From a checkpoint of a small image classifier: adamw at rate 0.003.
Rows from block 4 of a small image classifier, named by matrix and row number. Rows with one number within an expert belong to one neuron, the router's apart. Each number is 200 + 40 x the weight over its row's rms, rounded and kept within 0 to 999. All counts start at 0.
After each expert's rows are labels from the 100 images, of 14976, where the router gives the expert most weight on average: "responds to" is what is common among them. Only what is clearly more common there than usual is listed. The data: rendered solids tumbling over patterned floors. In brackets: how many of the 100.
# router: router (model.blocks.4.mlp.router.weight, 16x128), inputs 64-127
# up: expert up (model.blocks.4.mlp.up, 16x128x128), inputs 64-127
# down: expert down (model.blocks.4.mlp.down, 16x128x128, transposed), outputs 64-127

# expert 6
router.6,195,250,220,239,212,232,183,218,197,215,166,189,170,132,203,282,237,227,164,144,140,191,170,154,222,272,233,183,221,237,188,234,197,211,131,157,169,218,188,222,225,111,162,223,219,169,266,272,228,169,198,155,209,226,160,222,215,244,271,188,201,141,213,181
up.0,195,161,178,151,231,147,201,209,261,168,222,198,179,184,301,247,242,257,204,239,202,277,159,216,176,287,154,245,169,141,163,213,202,208,216,247,180,167,212,206,228,230,177,260,176,251,235,266,213,169,178,152,220,260,187,112,181,207,238,242,252,204,284,261
down.0,132,230,256,212,172,169,117,212,169,237,182,258,148,238,254,228,230,185,171,176,136,160,188,214,161,144,173,210,157,255,250,158,180,186,218,258,218,193,136,288,219,179,206,175,180,205,177,227,201,164,222,237,184,293,192,218,130,194,221,185,159,144,191,305
up.1,181,162,142,221,183,179,248,163,181,194,184,156,143,203,183,138,261,144,224,221,225,230,182,202,183,159,147,224,187,242,200,242,203,194,191,141,236,143,249,191,236,184,143,154,218,150,264,198,226,167,173,193,157,168,208,191,275,197,197,204,184,204,144,209
down.1,167,233,292,113,179,248,154,263,174,160,284,204,325,193,190,220,264,240,239,206,186,228,150,231,202,140,229,272,123,232,152,213,175,182,231,193,148,183,100,231,265,216,227,120,193,147,202,247,223,188,213,205,202,163,213,221,190,159,200,217,139,194,192,169
up.2,259,120,231,218,223,187,171,164,259,264,263,258,181,179,229,270,197,167,239,222,167,202,186,196,114,194,169,203,226,180,293,213,179,106,256,186,168,150,158,281,208,218,221,201,270,156,227,164,166,190,152,141,181,171,167,210,212,204,230,256,233,241,143,255
down.2,154,226,194,108,228,182,142,249,171,228,251,206,131,151,164,156,223,230,186,214,240,187,165,261,191,247,197,241,233,218,132,231,219,212,199,187,233,259,177,157,182,245,256,252,262,139,163,155,147,170,162,127,169,190,199,157,184,215,209,165,260,193,221,158
up.3,192,227,159,219,239,198,252,92,212,268,170,193,242,240,218,208,193,212,227,175,190,243,253,171,205,204,146,215,148,194,180,205,177,200,210,235,172,244,273,149,158,218,191,214,217,199,136,232,169,163,211,182,191,173,231,218,208,155,162,257,102,69,263,234
down.3,280,171,207,235,142,187,221,176,242,143,184,200,219,251,227,205,214,151,230,220,215,199,208,215,267,228,238,228,201,223,164,325,190,270,189,173,160,235,272,210,234,87,242,157,212,133,186,219,142,219,263,174,198,194,240,144,225,224,239,93,239,192,178,201
up.4,245,239,149,223,265,156,182,262,212,253,236,194,245,224,183,208,224,134,186,228,182,236,151,107,223,173,197,139,226,244,241,244,150,125,287,192,210,208,139,170,217,187,220,172,234,260,225,143,218,233,149,171,185,221,223,226,238,123,226,257,181,186,247,198
down.4,224,173,170,234,138,141,208,178,216,229,183,226,266,178,144,186,170,224,234,208,213,216,179,214,125,234,215,240,226,195,178,220,218,239,213,147,187,168,282,159,215,187,239,169,190,207,203,210,219,119,299,207,137,136,261,115,178,171,177,191,201,186,158,219
up.5,171,253,204,211,140,215,228,157,253,189,204,236,240,173,199,225,193,182,230,272,132,221,87,290,192,255,156,255,161,194,211,213,180,236,137,197,157,224,239,212,237,240,236,188,188,187,183,177,250,250,214,233,237,155,168,231,228,183,237,243,222,183,115,182
down.5,231,220,257,98,199,256,250,213,251,168,155,284,153,181,185,203,216,259,212,143,169,173,194,236,227,225,216,138,220,198,216,239,194,168,243,163,249,161,235,165,205,186,64,199,158,121,225,211,197,239,230,223,203,220,164,166,195,221,240,256,112,194,144,194
responds to: spring (25)

# expert 5
router.5,270,154,188,171,145,142,254,251,189,133,247,184,233,162,141,165,188,186,253,265,276,158,183,178,187,147,122,170,222,222,226,154,190,225,260,130,111,175,213,194,162,207,173,146,200,183,206,185,156,155,224,182,254,236,216,162,171,224,294,162,153,192,213,221
up.0,149,177,212,282,225,238,203,277,212,217,168,224,96,188,187,155,242,240,119,197,236,154,162,209,206,189,212,217,211,224,227,148,166,146,149,186,218,144,189,125,252,160,198,150,230,143,137,239,222,248,163,228,248,189,212,264,203,228,222,215,179,173,150,257
down.0,259,212,166,256,251,198,144,160,252,251,154,192,238,247,166,205,220,245,207,206,184,234,132,234,186,165,149,201,211,207,142,181,249,181,182,137,175,233,133,209,269,191,226,206,307,97,190,254,201,152,246,234,209,179,140,162,218,241,211,188,192,171,199,204
up.1,178,187,152,197,170,204,123,265,177,172,164,228,200,239,210,227,236,220,232,210,140,225,230,181,212,162,142,197,250,283,166,180,197,116,279,207,255,202,291,162,223,184,195,207,181,208,215,169,187,204,279,193,204,169,235,133,188,208,257,189,209,271,179,163
down.1,162,193,225,197,266,214,126,193,158,178,202,230,168,191,240,202,243,164,207,253,164,196,250,211,180,199,228,170,176,249,180,131,190,270,223,257,171,142,166,203,172,245,168,229,256,216,196,140,206,272,181,215,259,197,201,228,297,255,235,216,250,115,198,176
up.2,129,234,243,173,272,240,194,151,252,225,226,200,238,150,224,246,164,220,212,192,211,176,253,187,209,167,172,171,187,173,260,175,265,205,182,276,192,187,259,142,183,183,246,218,174,256,213,196,159,159,175,183,274,146,140,254,178,176,255,188,125,267,217,147
down.2,253,294,215,174,203,251,188,209,246,221,251,219,199,248,209,184,177,173,234,258,137,163,229,184,287,160,155,202,203,256,219,200,155,203,221,245,187,186,179,168,245,200,193,170,257,129,269,209,226,189,210,179,162,226,169,238,246,194,230,209,266,230,177,148
up.3,242,292,203,197,180,297,155,159,209,194,266,281,245,182,226,194,175,203,214,191,138,221,262,218,230,213,212,237,142,190,180,206,190,177,168,187,143,190,255,196,233,271,157,230,251,265,260,227,275,164,236,253,164,195,195,211,229,208,141,225,254,234,168,215
down.3,227,217,231,225,170,184,181,268,205,210,202,167,156,184,206,155,186,181,224,187,213,229,240,224,190,195,134,134,165,153,174,211,112,236,194,197,162,295,199,197,181,209,273,180,194,175,172,244,201,256,260,214,182,215,257,251,94,242,132,160,208,196,175,316
up.4,205,153,179,203,158,210,136,160,228,181,175,197,139,169,211,221,138,218,196,189,229,218,181,200,159,179,203,228,208,289,204,254,183,190,221,147,216,256,113,125,192,163,305,202,229,215,169,142,180,132,234,144,212,186,256,189,251,248,157,131,196,209,152,176
down.4,215,195,162,153,188,243,177,211,215,228,223,206,168,209,237,139,200,122,276,262,158,216,263,258,228,198,117,191,154,161,232,185,212,219,121,214,234,183,207,164,232,279,145,228,234,206,169,221,171,167,253,150,184,267,264,198,150,231,201,178,210,165,193,243
up.5,131,225,307,173,198,229,147,203,256,214,233,172,93,272,225,161,238,173,170,188,260,208,166,259,168,149,146,231,220,162,166,134,133,164,199,151,231,139,223,202,258,192,253,221,156,190,213,164,189,175,206,199,257,179,170,178,248,232,205,145,182,163,150,153
down.5,158,185,179,159,163,210,193,236,242,209,159,149,120,224,191,224,159,225,213,230,194,202,207,184,292,209,152,152,188,161,219,170,237,218,192,235,205,219,199,118,197,160,100,145,210,188,261,220,171,202,222,127,160,200,240,136,162,147,208,228,193,244,204,196
responds to: light from behind the scene (50); egg (28)

# expert 11
router.11,223,237,297,184,117,224,181,229,135,210,185,196,159,169,166,189,193,237,212,213,193,156,140,168,242,221,260,123,229,271,148,254,175,180,189,148,140,195,145,218,244,182,223,176,137,303,248,197,204,216,192,186,146,179,195,257,236,224,156,144,235,178,208,196
up.0,223,194,250,237,241,269,178,212,165,272,219,214,192,258,216,115,254,160,221,144,178,167,175,226,184,282,136,257,166,151,112,120,202,157,218,253,194,139,259,209,222,249,267,202,196,123,111,198,210,186,217,208,187,201,138,220,233,244,161,242,172,227,199,240
down.0,261,233,204,141,213,246,246,166,143,145,172,201,168,236,193,180,124,277,179,275,229,144,206,183,189,260,162,187,286,173,183,267,225,173,179,236,206,258,177,195,172,177,194,245,114,207,249,172,266,163,208,186,189,227,141,240,161,155,214,227,171,195,197,199
up.1,230,192,237,228,229,255,213,196,325,224,220,154,228,120,238,203,201,261,157,172,174,199,229,228,228,186,235,218,245,161,182,161,167,190,196,220,230,286,195,227,210,207,244,234,219,175,175,151,198,190,114,229,204,156,189,182,266,210,154,223,168,171,201,173
down.1,238,202,199,182,234,167,174,208,166,150,228,228,200,357,241,195,227,188,173,183,227,177,208,201,176,152,206,129,191,221,153,177,309,215,184,240,222,86,151,181,224,232,321,169,204,202,208,212,193,228,211,223,186,253,206,239,242,229,230,228,225,184,201,201
up.2,144,195,214,224,219,216,131,186,179,255,205,182,197,209,257,167,162,238,269,226,204,168,212,231,271,185,288,147,220,289,169,224,180,269,171,204,249,152,178,215,180,208,217,196,214,127,237,185,227,122,166,152,145,253,168,223,160,222,173,167,203,200,221,125
down.2,189,164,206,262,154,218,206,151,175,184,222,128,183,155,252,196,212,183,189,248,213,199,190,222,102,245,196,212,216,179,151,169,171,202,265,169,152,234,188,215,166,178,174,184,305,213,218,202,154,203,269,159,166,131,187,260,184,172,225,171,241,186,182,317
up.3,198,179,204,222,188,254,209,98,168,165,217,240,208,238,214,173,153,158,216,185,251,130,263,279,229,161,208,152,142,112,209,248,267,216,209,260,171,180,179,276,189,194,201,147,151,175,166,242,241,171,171,120,241,111,233,243,155,244,218,211,148,190,213,187
down.3,208,178,178,203,181,218,152,215,219,164,171,165,297,195,255,192,173,211,289,158,269,236,210,206,147,203,149,207,263,137,197,261,227,196,174,151,174,157,172,268,183,219,184,146,209,227,171,171,247,212,248,184,199,217,223,278,174,205,169,224,273,202,207,172
up.4,179,152,207,234,164,207,185,236,193,252,196,163,182,186,170,207,174,150,169,169,300,133,204,246,269,192,239,171,226,229,176,161,115,218,201,233,183,193,158,201,146,139,250,247,115,129,206,223,177,178,236,192,189,202,163,195,210,214,163,175,246,249,247,163
down.4,166,150,183,257,263,152,195,219,199,166,159,167,173,138,237,121,248,175,204,218,232,209,141,148,199,163,183,231,177,199,100,205,248,163,171,181,116,153,161,213,128,216,179,178,204,232,243,192,162,163,181,207,199,172,176,185,145,162,105,131,134,200,200,179
up.5,231,211,227,157,175,257,220,114,261,218,197,261,196,219,256,171,169,214,88,182,231,144,275,172,237,200,179,212,175,203,261,255,198,266,254,174,165,174,249,229,147,80,119,85,175,158,208,218,247,203,199,182,239,201,253,197,183,224,163,165,162,224,212,273
down.5,243,176,156,210,186,221,272,208,198,196,169,264,157,150,273,177,169,234,141,163,219,244,130,174,122,237,247,247,150,185,234,191,298,240,182,204,162,208,201,164,229,193,198,230,230,149,117,194,189,230,193,219,232,151,230,187,163,176,246,167,271,236,249,187
responds to: black object (41); its colour: black (25)

# expert 13
router.13,149,211,152,259,232,219,253,224,176,178,206,196,222,199,251,203,255,166,189,239,156,179,186,194,178,177,197,141,176,140,208,188,178,154,176,174,138,186,179,174,246,172,207,186,317,167,212,171,214,177,170,282,182,223,192,193,213,184,148,224,237,196,245,227
up.0,151,191,206,215,222,171,200,196,178,235,203,225,228,151,208,150,147,206,241,196,192,186,218,171,146,224,199,207,194,244,238,224,136,222,157,220,124,214,148,247,173,254,226,179,139,214,221,215,188,156,190,164,214,192,186,153,241,258,250,221,173,216,169,234
down.0,195,148,232,242,204,162,169,224,175,189,111,258,198,146,129,163,201,207,123,180,201,184,133,175,204,257,192,221,217,242,229,179,216,223,200,231,224,129,146,212,168,129,262,124,167,202,288,244,225,195,165,214,201,235,160,119,273,231,157,201,235,203,202,188
up.1,193,125,173,218,163,275,297,232,185,201,208,173,187,244,172,230,197,218,144,207,246,229,214,212,177,235,187,184,215,224,227,150,168,240,211,143,199,223,164,156,59,139,259,234,207,186,199,179,183,214,225,84,238,182,186,219,267,190,194,239,216,281,259,220
down.1,236,250,237,274,188,240,197,153,120,158,253,183,206,144,145,157,178,168,169,185,221,182,171,245,204,180,237,118,218,234,237,211,223,154,238,222,199,201,147,262,143,191,249,223,124,196,148,176,217,227,246,143,226,196,174,223,184,185,173,203,222,169,145,207
up.2,195,210,136,203,233,191,165,206,179,176,196,202,213,173,234,208,218,201,198,186,183,159,165,212,238,202,238,207,184,191,166,265,273,206,206,219,140,231,178,156,283,173,227,267,121,244,168,159,189,213,243,250,229,112,189,162,138,247,248,245,214,231,162,191
down.2,151,275,155,205,216,193,131,199,146,163,223,161,247,213,168,196,184,159,176,158,166,167,237,219,309,244,279,231,249,275,282,155,185,213,259,194,205,206,177,194,264,167,219,272,229,214,268,223,258,205,206,174,144,196,208,250,173,213,204,213,168,246,150,246
up.3,221,92,194,213,179,258,196,205,215,220,168,206,177,168,223,138,204,199,203,212,197,186,181,168,145,184,195,179,201,203,195,160,175,207,200,215,77,182,182,195,199,198,176,165,264,187,241,244,114,230,182,149,162,252,204,204,142,127,169,180,276,173,219,271
down.3,183,304,162,131,161,170,137,163,172,269,194,260,243,238,231,209,195,219,232,243,252,234,246,170,107,226,210,233,211,155,232,173,187,233,181,162,166,221,187,218,232,196,205,209,89,215,141,215,71,160,196,162,204,166,165,235,194,212,222,165,217,178,153,141
up.4,165,191,238,203,262,156,218,143,233,136,219,280,202,173,147,167,208,214,174,215,228,136,203,215,193,190,227,209,177,160,197,164,232,153,227,265,183,210,234,216,207,122,152,183,141,164,179,178,212,205,225,135,173,292,205,205,168,236,173,195,252,130,206,185
down.4,120,187,216,216,130,216,261,166,170,216,147,189,195,171,172,185,233,155,146,201,227,199,145,246,201,234,201,216,261,274,173,203,237,132,214,222,213,177,210,126,177,155,164,205,182,228,180,231,246,210,202,203,221,229,235,177,216,151,156,221,185,241,158,239
up.5,256,250,111,308,211,220,142,127,197,210,240,216,192,235,181,242,222,196,162,187,162,206,155,221,148,236,182,187,182,253,184,212,133,237,220,218,171,202,167,227,208,180,206,173,105,189,210,240,252,157,207,165,218,223,272,195,262,260,176,176,173,272,246,216
down.5,225,160,185,279,209,125,220,215,231,123,212,198,199,202,261,216,235,173,187,152,206,166,221,187,232,204,203,256,178,250,178,191,214,275,177,268,147,233,248,209,254,159,186,219,254,239,238,145,314,198,178,177,162,199,168,173,234,167,179,140,204,189,218,178
responds to: white object (60); light from behind the camera (54); its colour: white (46)

# expert 1
router.1,80,185,257,182,137,201,229,251,206,157,189,210,208,267,186,177,207,169,202,190,184,135,107,229,249,230,172,159,139,195,252,150,212,253,199,184,244,180,183,169,212,200,172,153,170,220,239,160,165,249,178,293,227,270,166,212,218,211,200,127,195,243,255,215
up.0,133,167,139,204,215,181,271,180,192,223,197,146,257,250,277,201,193,226,189,136,225,194,223,314,166,197,264,134,154,255,147,188,166,148,142,221,148,184,162,283,176,133,215,223,174,215,218,192,193,212,273,152,193,209,134,113,192,160,213,241,200,240,169,160
down.0,208,225,119,192,201,219,153,138,183,183,249,151,174,177,259,184,173,213,187,175,248,171,194,221,265,237,151,150,103,211,102,269,233,148,235,194,155,188,257,260,137,191,293,189,238,233,204,157,223,217,196,190,145,205,222,235,218,186,175,225,178,225,242,232
up.1,261,185,232,261,172,127,202,269,188,160,218,235,147,237,208,208,177,192,302,162,169,256,196,158,133,193,179,186,167,166,152,137,232,240,170,170,224,208,192,154,238,180,171,200,255,183,194,152,196,124,236,224,187,165,179,244,170,211,277,290,167,208,191,280
down.1,209,180,196,177,220,243,266,210,168,242,219,116,183,198,224,173,220,287,151,187,166,147,276,223,169,224,138,219,259,183,240,158,223,219,195,145,115,220,122,194,255,208,193,236,213,239,221,263,245,165,205,176,210,178,265,185,165,167,279,169,185,233,140,255
up.2,139,193,206,188,172,186,200,106,254,169,139,216,194,278,264,221,163,199,177,241,222,234,105,156,167,255,204,239,211,235,250,192,158,269,197,232,219,211,222,262,206,224,226,181,251,253,147,247,246,159,186,214,160,221,131,215,159,175,264,227,170,152,178,100
down.2,183,198,158,210,131,185,183,146,171,201,159,156,163,244,236,265,146,133,196,178,177,218,216,233,102,216,257,179,146,162,153,148,168,159,160,195,209,285,213,184,173,273,204,140,279,177,259,214,256,238,122,215,176,245,206,174,202,179,262,116,201,212,166,219
up.3,161,178,154,217,217,204,193,221,234,203,178,209,209,231,180,195,173,235,174,137,193,227,223,217,147,206,191,211,173,178,229,132,188,150,250,203,107,248,193,192,189,184,218,196,204,246,228,238,210,194,202,174,241,196,147,280,248,186,259,237,196,165,152,218
down.3,154,154,184,197,210,189,206,181,260,163,212,195,292,254,246,138,204,165,193,221,138,139,251,191,179,240,179,164,213,229,314,164,193,153,235,208,235,265,223,213,305,237,154,212,183,184,202,134,192,155,205,236,119,197,323,195,187,227,225,142,243,256,188,166
up.4,195,235,164,227,176,198,280,156,279,264,238,230,243,204,262,190,238,164,232,209,147,180,263,166,142,255,234,195,239,195,145,109,218,236,172,246,217,239,113,238,180,219,190,270,212,217,219,158,202,210,226,199,134,249,206,216,164,225,183,162,233,286,179,152
down.4,191,170,158,140,201,208,216,194,180,146,161,224,199,259,182,248,199,238,212,156,194,248,220,184,171,200,191,157,241,180,262,269,294,199,136,210,211,216,249,162,216,226,208,220,278,190,191,234,208,160,192,242,176,205,146,177,263,179,218,210,187,98,216,222
up.5,176,217,197,208,202,176,270,127,261,109,234,262,223,217,180,151,234,212,221,201,262,117,210,182,232,231,200,169,177,199,102,190,186,248,231,174,243,178,234,191,192,180,203,195,283,249,265,212,198,162,238,282,123,144,240,191,280,214,172,186,242,234,232,207
down.5,268,180,170,188,185,231,211,179,133,227,187,171,182,152,261,176,211,265,183,197,189,263,164,218,181,246,174,170,221,142,234,167,166,189,205,184,249,190,149,289,210,223,176,222,158,191,178,155,179,162,213,218,233,158,131,170,171,186,239,141,220,186,133,168
responds to: light from behind the scene (50)

# expert 3
router.3,233,251,152,196,252,216,152,153,240,241,185,202,260,308,221,186,162,172,230,179,274,169,262,233,197,177,229,244,274,199,172,226,222,187,259,204,163,190,221,235,210,225,239,89,205,179,242,208,149,137,211,228,153,118,200,184,214,254,318,152,184,225,206,146
up.0,174,164,158,185,199,161,218,213,298,287,180,242,243,220,202,174,134,306,215,144,142,156,287,156,206,191,160,191,198,202,181,181,247,226,183,150,139,180,206,189,161,189,222,176,202,236,238,208,178,232,247,235,227,133,212,171,204,188,220,197,197,249,161,182
down.0,198,229,204,214,218,143,210,189,220,147,217,170,174,206,269,191,247,214,213,194,182,223,221,203,178,161,192,128,196,251,193,256,270,201,166,171,243,254,260,169,172,163,153,241,172,140,154,222,212,130,268,164,231,237,171,232,209,235,224,200,201,185,220,210
up.1,166,324,198,107,203,195,178,146,175,155,175,277,205,228,125,200,166,178,187,210,215,251,162,242,190,203,207,226,285,197,150,251,161,174,180,174,177,233,179,183,222,242,278,254,186,171,213,205,147,174,222,270,271,194,237,101,165,131,241,189,168,238,146,236
down.1,166,189,174,191,242,118,145,189,293,157,257,198,177,189,217,179,195,317,141,208,146,245,193,127,223,178,187,255,168,174,232,218,254,212,194,200,140,235,240,147,160,228,175,182,245,176,217,210,194,184,191,204,180,186,204,250,175,163,228,267,214,212,185,240
up.2,168,222,234,181,201,186,172,245,267,150,175,149,174,252,154,192,155,256,221,221,205,157,203,204,216,161,230,180,191,134,205,175,194,212,220,188,163,184,172,289,279,179,224,120,198,184,161,250,169,235,248,162,246,156,118,209,160,181,128,208,207,186,206,179
down.2,217,187,284,166,246,205,220,298,237,195,134,195,219,222,199,196,145,210,200,203,174,127,197,196,230,286,176,217,256,242,204,225,215,137,176,153,253,155,232,179,177,221,227,255,225,186,273,264,221,207,260,211,255,187,172,241,246,242,212,248,218,274,154,171
up.3,209,179,187,189,192,234,181,209,257,242,198,220,298,275,172,219,230,202,183,206,223,281,212,215,137,158,160,209,236,218,186,182,286,181,214,183,168,159,243,142,261,168,159,215,176,245,173,170,220,142,245,76,248,156,154,184,212,154,190,246,199,159,214,161
down.3,206,201,206,252,199,172,195,215,210,168,194,194,188,244,139,231,248,243,221,181,222,155,210,158,259,234,190,265,120,242,200,226,233,196,197,182,112,158,269,92,208,182,222,245,158,170,196,230,185,174,183,173,197,218,87,185,166,191,266,180,138,219,178,154
up.4,172,207,192,241,263,191,219,165,195,65,196,210,223,229,234,223,164,126,232,177,217,217,150,263,213,144,239,183,262,239,223,180,193,191,220,217,179,185,188,211,193,219,204,210,237,252,235,212,234,275,203,203,156,158,207,193,163,194,145,172,234,131,154,182
down.4,246,249,183,231,204,206,246,188,234,233,227,244,171,198,149,212,244,180,201,195,252,223,207,81,191,236,155,207,201,163,222,248,167,158,204,213,162,194,259,212,142,201,172,165,226,228,159,142,210,192,171,187,146,202,101,211,235,190,214,263,204,246,162,242
up.5,160,214,235,166,237,218,205,187,225,237,219,218,130,185,73,199,177,180,202,221,209,216,170,197,225,272,175,184,202,219,163,208,200,252,176,200,205,263,277,211,187,199,213,209,181,234,205,158,265,238,169,128,204,141,155,182,216,132,214,224,172,210,194,150
down.5,222,245,160,139,199,174,239,203,217,209,217,191,192,260,169,202,198,163,174,163,174,206,152,206,240,162,210,238,233,200,177,208,265,209,170,200,147,228,196,257,227,326,231,146,172,172,155,183,289,154,241,188,192,202,194,186,174,141,164,215,121,198,154,242
responds to: bumpy ball (48); largest object: bumpy ball (48)

# expert 14
router.14,235,160,193,231,198,219,216,265,196,203,168,235,237,214,192,175,177,228,206,213,179,236,166,223,169,190,176,183,170,221,148,210,203,165,186,271,237,220,171,198,109,160,238,241,281,191,138,249,138,228,148,203,178,115,183,182,181,182,192,251,186,182,230,171
up.0,114,215,228,137,267,128,171,184,283,285,218,186,112,196,186,207,229,229,227,195,238,251,170,199,154,217,216,230,212,168,173,113,233,217,220,97,208,171,331,222,187,153,199,201,232,287,198,205,229,254,121,198,218,276,213,231,187,199,169,154,197,145,178,177
down.0,199,203,162,181,164,307,177,146,176,244,195,210,184,218,164,237,166,204,157,166,203,201,192,241,196,210,213,169,179,184,269,215,209,227,189,231,168,253,244,203,213,50,110,203,250,228,255,211,240,239,223,198,226,188,252,174,204,232,257,157,184,195,183,188
up.1,228,140,215,198,197,176,159,257,222,223,208,226,188,170,171,215,178,193,305,223,198,234,153,155,218,161,172,184,157,189,136,162,156,260,154,166,232,211,184,219,211,225,230,195,215,223,273,244,155,212,205,198,184,292,250,172,167,202,181,160,196,262,242,171
down.1,282,200,179,185,194,173,165,196,216,187,170,236,214,179,208,198,152,295,225,186,213,181,181,228,175,280,218,243,144,155,225,222,215,181,183,128,192,189,179,189,272,187,282,174,154,202,175,168,242,136,202,205,252,203,145,210,241,119,177,225,210,209,184,178
up.2,163,239,192,200,222,125,234,118,123,193,199,244,188,207,174,201,238,218,251,198,187,214,280,245,192,260,195,154,202,131,208,188,196,190,169,185,242,95,207,174,214,226,189,217,168,234,269,187,234,179,185,163,275,234,183,154,219,194,164,193,254,212,246,162
down.2,181,209,194,214,180,214,243,241,304,226,244,160,207,244,166,193,236,290,155,247,226,257,125,209,282,175,246,170,178,207,175,236,208,195,216,124,185,186,184,185,176,141,214,151,221,226,175,254,167,206,234,126,151,159,170,149,136,201,213,208,214,241,260,228
up.3,163,272,163,182,207,190,228,241,142,189,159,149,253,168,215,187,198,191,151,284,221,265,212,193,234,242,187,233,144,176,191,187,237,232,275,268,242,138,161,188,175,207,200,207,196,232,139,188,212,176,281,230,227,186,245,207,179,197,261,253,184,243,201,173
down.3,167,235,229,193,207,192,147,209,204,196,188,147,149,204,213,209,180,188,224,191,196,146,284,226,205,211,149,251,195,107,190,218,197,248,145,180,172,266,156,229,172,216,151,170,257,212,172,242,197,174,124,187,168,123,237,152,185,157,228,213,209,180,254,156
up.4,197,182,140,219,128,215,218,183,218,207,184,185,214,249,146,215,226,202,265,184,274,197,194,129,223,265,163,174,135,211,252,153,228,224,280,243,178,258,210,206,188,137,161,304,183,233,193,208,246,200,272,269,228,248,224,212,165,163,180,190,252,263,233,243
down.4,272,174,182,277,203,218,204,173,197,141,185,190,129,186,233,203,174,189,243,169,234,77,179,137,226,274,239,222,157,170,236,209,241,210,249,221,151,146,154,174,189,173,204,236,201,230,152,242,197,200,228,210,217,243,267,261,213,184,192,197,195,233,181,98
up.5,176,250,265,147,192,146,98,232,250,305,209,228,280,211,231,279,220,109,146,237,174,245,228,195,180,249,220,131,237,215,211,274,196,179,225,227,137,265,241,145,184,224,236,229,177,184,251,197,245,180,182,271,201,207,211,166,214,153,184,221,188,220,185,179
down.5,255,244,181,229,271,215,149,196,178,229,135,180,195,197,179,166,228,237,168,180,192,186,181,216,220,181,219,212,203,235,197,271,194,280,260,121,208,208,231,227,213,186,248,242,157,269,203,179,224,128,264,223,108,160,311,189,247,188,228,185,240,199,184,228
responds to: count: one (53)